Rows from block 3 of the decoder of a small masked spectrogram model, named by matrix and row number. Rows with one number belong to one neuron. Each number is 500 + 40 x the weight over its row's rms, rounded and kept within 0 to 999. All counts start at 0. Numbers have three digits each.
Before each neuron's rows are labels from the 100 clips, of 14848, where the neuron reaches its largest size: "top examples" is what is common among them. Only what is clearly more common there than usual is listed. The data: struck, bounced, scraped and rolled objects made by modal synthesis.
# gate: MLP gate (decoder.3.mlp.gate.weight, 384x128), inputs 0-42
# fc1: MLP up (decoder.3.mlp.fc1.weight, 384x128), inputs 0-42
# fc2: MLP down (decoder.3.mlp.fc2.weight, 128x384, transposed), outputs 0-42

top examples: rubber-like damping; bouncing
gate.83:507524503553503467430491535558457545524558608495473425518544566531449451530486499522465481510515505475525506564475503516518513476
fc1.83:561502541501421492517455542538451591503504577545529496483561476464490515520489504455537448509493426481532495442517464524404534464
fc2.83:465438443573507460522525484501572458527463463459469506512556489455531486454531507573482550500496450544520517494543520474502549481

top examples: reverberation; text has "room"; text has "reverberant"; mains hum
gate.9:526548508503480541487507555487508569475515475504499524512414495497513525493460488450470466578435520451514458492461594477490499490
fc1.9:463476532510534503524521520436543566485486512460463469520519513544557454478526494477472519559510440462522518589496484575495486492
fc2.9:426544501504508480451492389503462511529525498424472560517475473475522511421500497496490409465520517513419501486488483498475539444

top examples: mains hum
gate.134:547513444526546521499436537429462501509518441489451560530546535511462521506442555527528509527497511502468501540484445502460443462
fc1.134:568540429508522500459538506487495447509545492485433510535491480536574518498438544414394516505555520517478488500498425482484457430
fc2.134:459547552511508549556502464542496572493483472523515505481550449487450502506562453523508486508511505494424525481470459568509439480

top examples: rubber-like damping; size: small; bouncing
gate.23:481489481538529492413473531538443503493519588469528471456515575479533423538490549467429451486529520494496523515474496438484496466
fc1.23:518496473469550462462523512489528566405411446532499501441510531476452439497516458514572482540498419584540486447557507433567497460
fc2.23:474504475507469483562474536509462443500533551449498472507554471527563552512537516477455538431513534486479498577455472458505603503

top examples: muffled (low-pass); white noise
gate.48:417480484479482475474546564540488591430524447416471512526445454465451523514507409543513463510527505490511475526439492417533465531
fc1.48:403519493453483439518450504487527518467505520518471515575595548456487518517434416499465599538417473496533412509452442487556517549
fc2.48:490497515427474488477527579441513509450568497576476551547471435495501462506580428465492499482522449561505496499568508481510463477

top examples: size: small; rumble; clamped rod
gate.222:435514437511533512490495509592504505536451453522542441483518442488520502486509487453576486451512508545404498373474514493471512533
fc1.222:495543529460514495510500454537485469596477515465508498503549490501409457434485523512516551562456535492439515501475491466464567468
fc2.222:571538553537473478483540442527486540553521489480504459444491445448533538457501572498493398487534527554468481509463447525513527571

top examples: bouncing; small
gate.122:496403525438474518447509525528435496499474439494521520528498498432502522572425544539496469468496536497506560474481431447437491496
fc1.122:452452483518533498554484454503553502521502472452485576487430500561454475534475499480496471493511536527456520474543515530484439507
fc2.122:469477499443489490484555532569486481510430519527469461546501496485510524466546516544469501465495518417531535476581506505555536528

top examples: reverberation; text has "reverberant"; repeated hits
gate.98:453512540437448556493486486435470563447514546483463479418553487503526435471446522571567508491465456527527544474512461483537577460
fc1.98:568537494469513506453458424519477550553532481546512579497556543470485501478416514520436533464501465506559491521470526528539570465
fc2.98:523451459558575482547509527516559399529523589494487472523480526480521475515454507496551500504497575459500447466483510500434461472

top examples: large; thin (high-pass); muffled (low-pass)
gate.353:440495457557566504530509479492478511510561474412507497474526426482451507531472523474490434454530494512468397473635522532507490508
fc1.353:581561425524506516492481460469585489494569444510528462472467410514535527532482531427461443502516511519418483562460516461476470538
fc2.353:470415558502475470478485519518489464533445504481499515512609557477453552382523471589577550510424524468563566500484495481526554454

top examples: hard striker; pink noise; rumble
gate.233:434464500498484495562471559482484496450505509580531549519411491522487456491426486516526523545495508500552480447525562520563491485
fc1.233:471446453550485488522509470529506547504467481510526511505486496605580517473533478467481454512516468395472475479525481585510559544
fc2.233:493525519500461573466512522417492539499505484484494530535499494436506458502485513565497540537539449583473541558452461473443537538

top examples: bouncing
gate.32:507512507487503532442579459524509498498498541481529480507566441527456435541478500455493464449493606433489496493495463548518476465
fc1.32:582538506532510525454455493497559533559524557508505497427488492445430541496586462522471525478450493528491513485441462541502501475
fc2.32:480470519492452575510495496516491493505483469491485496435494588528494458563495576483541510439505493510496514484549503489533500516

top examples: hard striker; small; action: scraping
gate.244:480465484509499534499547559497534514531465524487595464399503433500502493507506464500497469593540498463446499532511478436535501470
fc1.244:446534554464527507518532424470465474521505524487418486455528415482465531472431550555504542520537543540506479439426473544491432452
fc2.244:436476516505497518492468505552518479526517513462552482531518528475558448479408525602489550474475458527554530523552479398485437500

top examples: rumble
gate.332:482527499455460512402489451494500494486473420500469451492464527500460576504524517537576537460586570550456437499525486430502539516
fc1.332:487579485479569507499539478504484455558459473497487514522462529475465518451442559542434515465559503503531557482491507418496549530
fc2.332:555435486512451495593482541489540524466572560442509483499530488460540516573502511477493450510387472469552518544434489483497414461

top examples: mains hum; steel-like damping
gate.3:491501498522500555561514504483526517501502464511411543436566470461443506505460475510514511548489611537506497450453462442460494378
fc1.3:536503637501497445506445489515485418512465453501523497606451533510504447453514569556502542465439521497599445550495552497519540554
fc2.3:513486473487425534549486469561503420451444517509442584461503470520478491522585485527525515422467493463422456455506504531559557486

top examples: muffled (low-pass); white noise
gate.378:523540531464558452455532511577473628486479505509511368514525475417464528504442550532435494458497519410534519460492489451506535557
fc1.378:512535535469511521456566532550542538491482474489467446528500450465452537471443502527520509465502540524565517447472513431447479521
fc2.378:463527525563511519515450518503465447466482403586550513526540532471448503555528468509521519474478496539473454484456491478528505431

top examples: rubber-like damping; clamped rod
gate.295:550513528532449526465537549483556515379494520457560559489521498492486529504515491438504501507495543485494473460480550520497531486
fc1.295:492517540484532458411443449499517494539505521505483467605465493478445484532506500508466456548489549454525541542532464597495473497
fc2.295:541509483518458538480576505454414492522514471469448547446495470511478493450497454507505535473519510482419439457463546517537492510

top examples: rubber-like damping; mains hum
gate.209:458504499569445577532473520510511470526483458471552398484530422484478450550504530457471486545490576524474558521450562487457519501
fc1.209:535484496560478525484536501463459431576510477478435474457493467488483482548492468440376483504553470545531556480480579521480486492
fc2.209:548461583489494457496474495479477486532537593544490542478573436460491555422478520566441516488478471475515490491529549484536503517

top examples: hard striker; bouncing; mains hum
gate.16:491468507567558466476468532497471548407512532536574481495451492517511491527463502452460491449499485566502509448473509546436490503
fc1.16:522445532478502509495464534489444406480453510563497496577458564526561470517519484489510527562514512468560572572511513516455451527
fc2.16:487541442499537452562531520506514464534622504437507483482523475512514534457444497541447484456488538587475487526471456476486473493

top examples: size: small; white noise; thin (high-pass)
gate.267:531578570569531496461365489453537459468567510514455470498523571537450488565505501505531457532479553509491532500408560481492554495
fc1.267:557540501493520527460430473499600549511463540544437514535475524463516499572509525484489514536527509471509531432496433458501468493
fc2.267:538510492493479512503451487501544418540512463543475480499471505495524501433480525513445494529549491591487522535500565530549534433

top examples: rumble; muffled (low-pass)
gate.0:556556493525472498507471511456569441540491493482533455427485441501446487547533541504532505493460532486483588508476589424462501428
fc1.0:421535495496520544539549544528533489492479463490469488454436559478524499585510518417546488499480536519453527477565463425515589508
fc2.0:505497505558523477541428513557432550469524539501522562472522543470455441483402511558427556482509475460515410499492534553507585518

top examples: mains hum; muffled (low-pass)
gate.269:533543540505526536563467488531459539491489469541504445529402467517455483466465528465534445533545492517565471440527526442480450493
fc1.269:512455432492549536485526493587529549512525530522506585464499503451501490522527503475531539464509463462549501552482595557483523469
fc2.269:531486497533504501501494503516450482504433496453601510514429521491579514430515516495498493476464443551450466444560514400497418510

top examples: bouncing; large; text has "noise"; shape: membrane
gate.228:408516500581560524535473466499527449516541418521559543583502566500487547535427489454464499485495407495503516432485440459492426541
fc1.228:428476535570464547478497512530502536535539418522510492512556519532539532529389537471539554426504407486478477488482515463468455490
fc2.228:525463526442535441503478530537472527514436510490518537433496522463407505535516481417440480571494631497466452447500483549528552497

top examples: pink noise
gate.368:504486489567514450487524525527523457446502506488550452506426479482456486570527484492506488474513522437483518423469583489528516507
fc1.368:532499560489539482452493498541494496544446494506545528524509598482505514460493482477508515508491529510479485543498514436488558488
fc2.368:500540459475490500517504463511519522522510467421546453500440509463425446556533544473524471504513486481459526474507517458501520471

top examples: rubber-like damping; repeated hits
gate.305:548485473520525437524449562511435529488469556455536478477546446450582542436507494435474457524486494492436505572542490503547526510
fc1.305:554531541353560470555487467434481472486516527541487505526514414530489505533510433479464497504425495528512545534469526505494484448
fc2.305:509505463560526512505455563534472558465481529498513473517447464480504485458499461515595559466491478448504553471505510462490523522

top examples: bouncing; clipping; text has "clipped"; rubber-like damping
gate.181:485468519428543443463564508477534525559551535487509474444522527546482490518471599475495491475489596478444543518523509508513411525
fc1.181:552525494408494504457428483531503527559440471562487509491539415381500525521435512469582532499513434488456474551555433544497469537
fc2.181:543514506477418454516535541583565489398507472546482501486494519488532491450539467582499520500619555424465484541561492478458484466

top examples: mains hum; thin (high-pass)
gate.334:508541552545511422465490517515492462532500598489534532539543510517515524463486550495455493526595547500483449489452499501483522403
fc1.334:417462464478452515494461417479415499604490479510499511531443446503563495473554530522494519489493501504484507526523425444444495498
fc2.334:613491534538474503495454535480561494407574573518503502475508488506450508498528420489533507485468519469453576492450526481511470556

top examples: muffled (low-pass); white noise
gate.44:442543509517449496570550431474548504538418423497506493543509515531462414527504623496550451562455514504465548546465419490531507553
fc1.44:498553475523485545568492429440441505520562443492570488542505421481560463580558551555455470500569531464413508521470452564526487540
fc2.44:519425452528505568462482562430490514538485552567534459557495508496464531499572431459465477520577525547474483522468548506435481450

top examples: size: small; rolling; rubber-like damping
gate.73:516475510503494461499493514523520527532552503488572499530544465467550452462467435483500406501530475550497516455511502486515472452
fc1.73:440514521488469501490486507458448541496516554454587461523459458531501541460461470433486501507425446499516484517453504427514551496
fc2.73:475474551476511459486449470498478540581533527476541533548523469485521461489419474462558418424468479546522510487457531457488497469

top examples: hard striker; rubber-like damping
gate.346:428457473479459566515501515517520492551538480533531495510492450459508461474491465532431519559519530485535579590491546490502484531
fc1.346:453480544544457518508523446499510523535492526557459537520493427509464512617502429461460522554481583555446572524520493477523461546
fc2.346:485493438537466492396415538460580484482599556496536535471484486491511497470530517534489532483493486486538455472548532504576473563

top examples: mains hum; repeated hits
gate.286:457511560533525490473521390482530502475507490490518476540532528531505504477491512524547468478511523537498471435548524443501504502
fc1.286:495484514493416529511451482496463477495492462479560543470502543466450546582517485501549564435521553477476573587533518446539496529
fc2.286:489507487515450542516496517565498528508481498440507492417484472527458529531481496528542507417511518484483515502490503485531508464

top examples: pink noise
gate.321:518512510452528517491525523598473511545499464598504501546505534555542542444506400497571490615488521449485515511437489485445485487
fc1.321:551574576498489487478488504432500524507480489477489586510563531459506471488491491510468549432554481532516475517468551471451504473
fc2.321:497478553427508555458423465441625523492481501488482523502432454464552518495590503490541523532507455453447501529491501552498519495

top examples: hard striker; rubber-like damping
gate.266:519510556470524456481545521552492543522546498507537425522491458483425455496526512486481533474501409555508520487502458441515525488
fc1.266:470544547561517512449502555529507497443483546508542422581490532485507519454496417493493502483543525464502484486455496429464470478
fc2.266:555520486532486539484476510458512549525441516522453560466537455478497563484488530466487421507510508466488476501537522463495501434

top examples: large; repeated hits
gate.194:466541561472495474495499519466512568511439489540476542517498453510434423475485514480571408528523447487569544503501501431492521498
fc1.194:484598491481501456520572497488583401548487435522505520503508471502516543501448470496448462494497473475544464533474443487516412511
fc2.194:456499498415557572540500443494526495521546476494472498449509451517599561499513433522495563522477479474440532526473527505550518451

top examples: mains hum; thin (high-pass)
gate.109:532446522517571467468450497506499448482524418455505471554504461503492508565396531576563515502552521502546456529524581559509485563
fc1.109:555477493445463529495461517544536493490452594536556508458595508516542517418502525431493511536547488470501550476499430470549520509
fc2.109:561525469471508491488411548533551492500506382469508447510434468466544514521474507467537468525503486552482448609490540545456511487

top examples: rubber-like damping; repeated hits
gate.374:512512454534551476497488545472531435477514582525551509529514553564440519557439498490420489494562576464493509498463516522538496426
fc1.374:461476513498496451478457422530585525503522416470498524509457436473523529499499492472484484462583499413434444534506498542573532556
fc2.374:491486484465517502453509465469442539555515492491536473469482544498466495447450566491484466499513495541532421524548556533451504463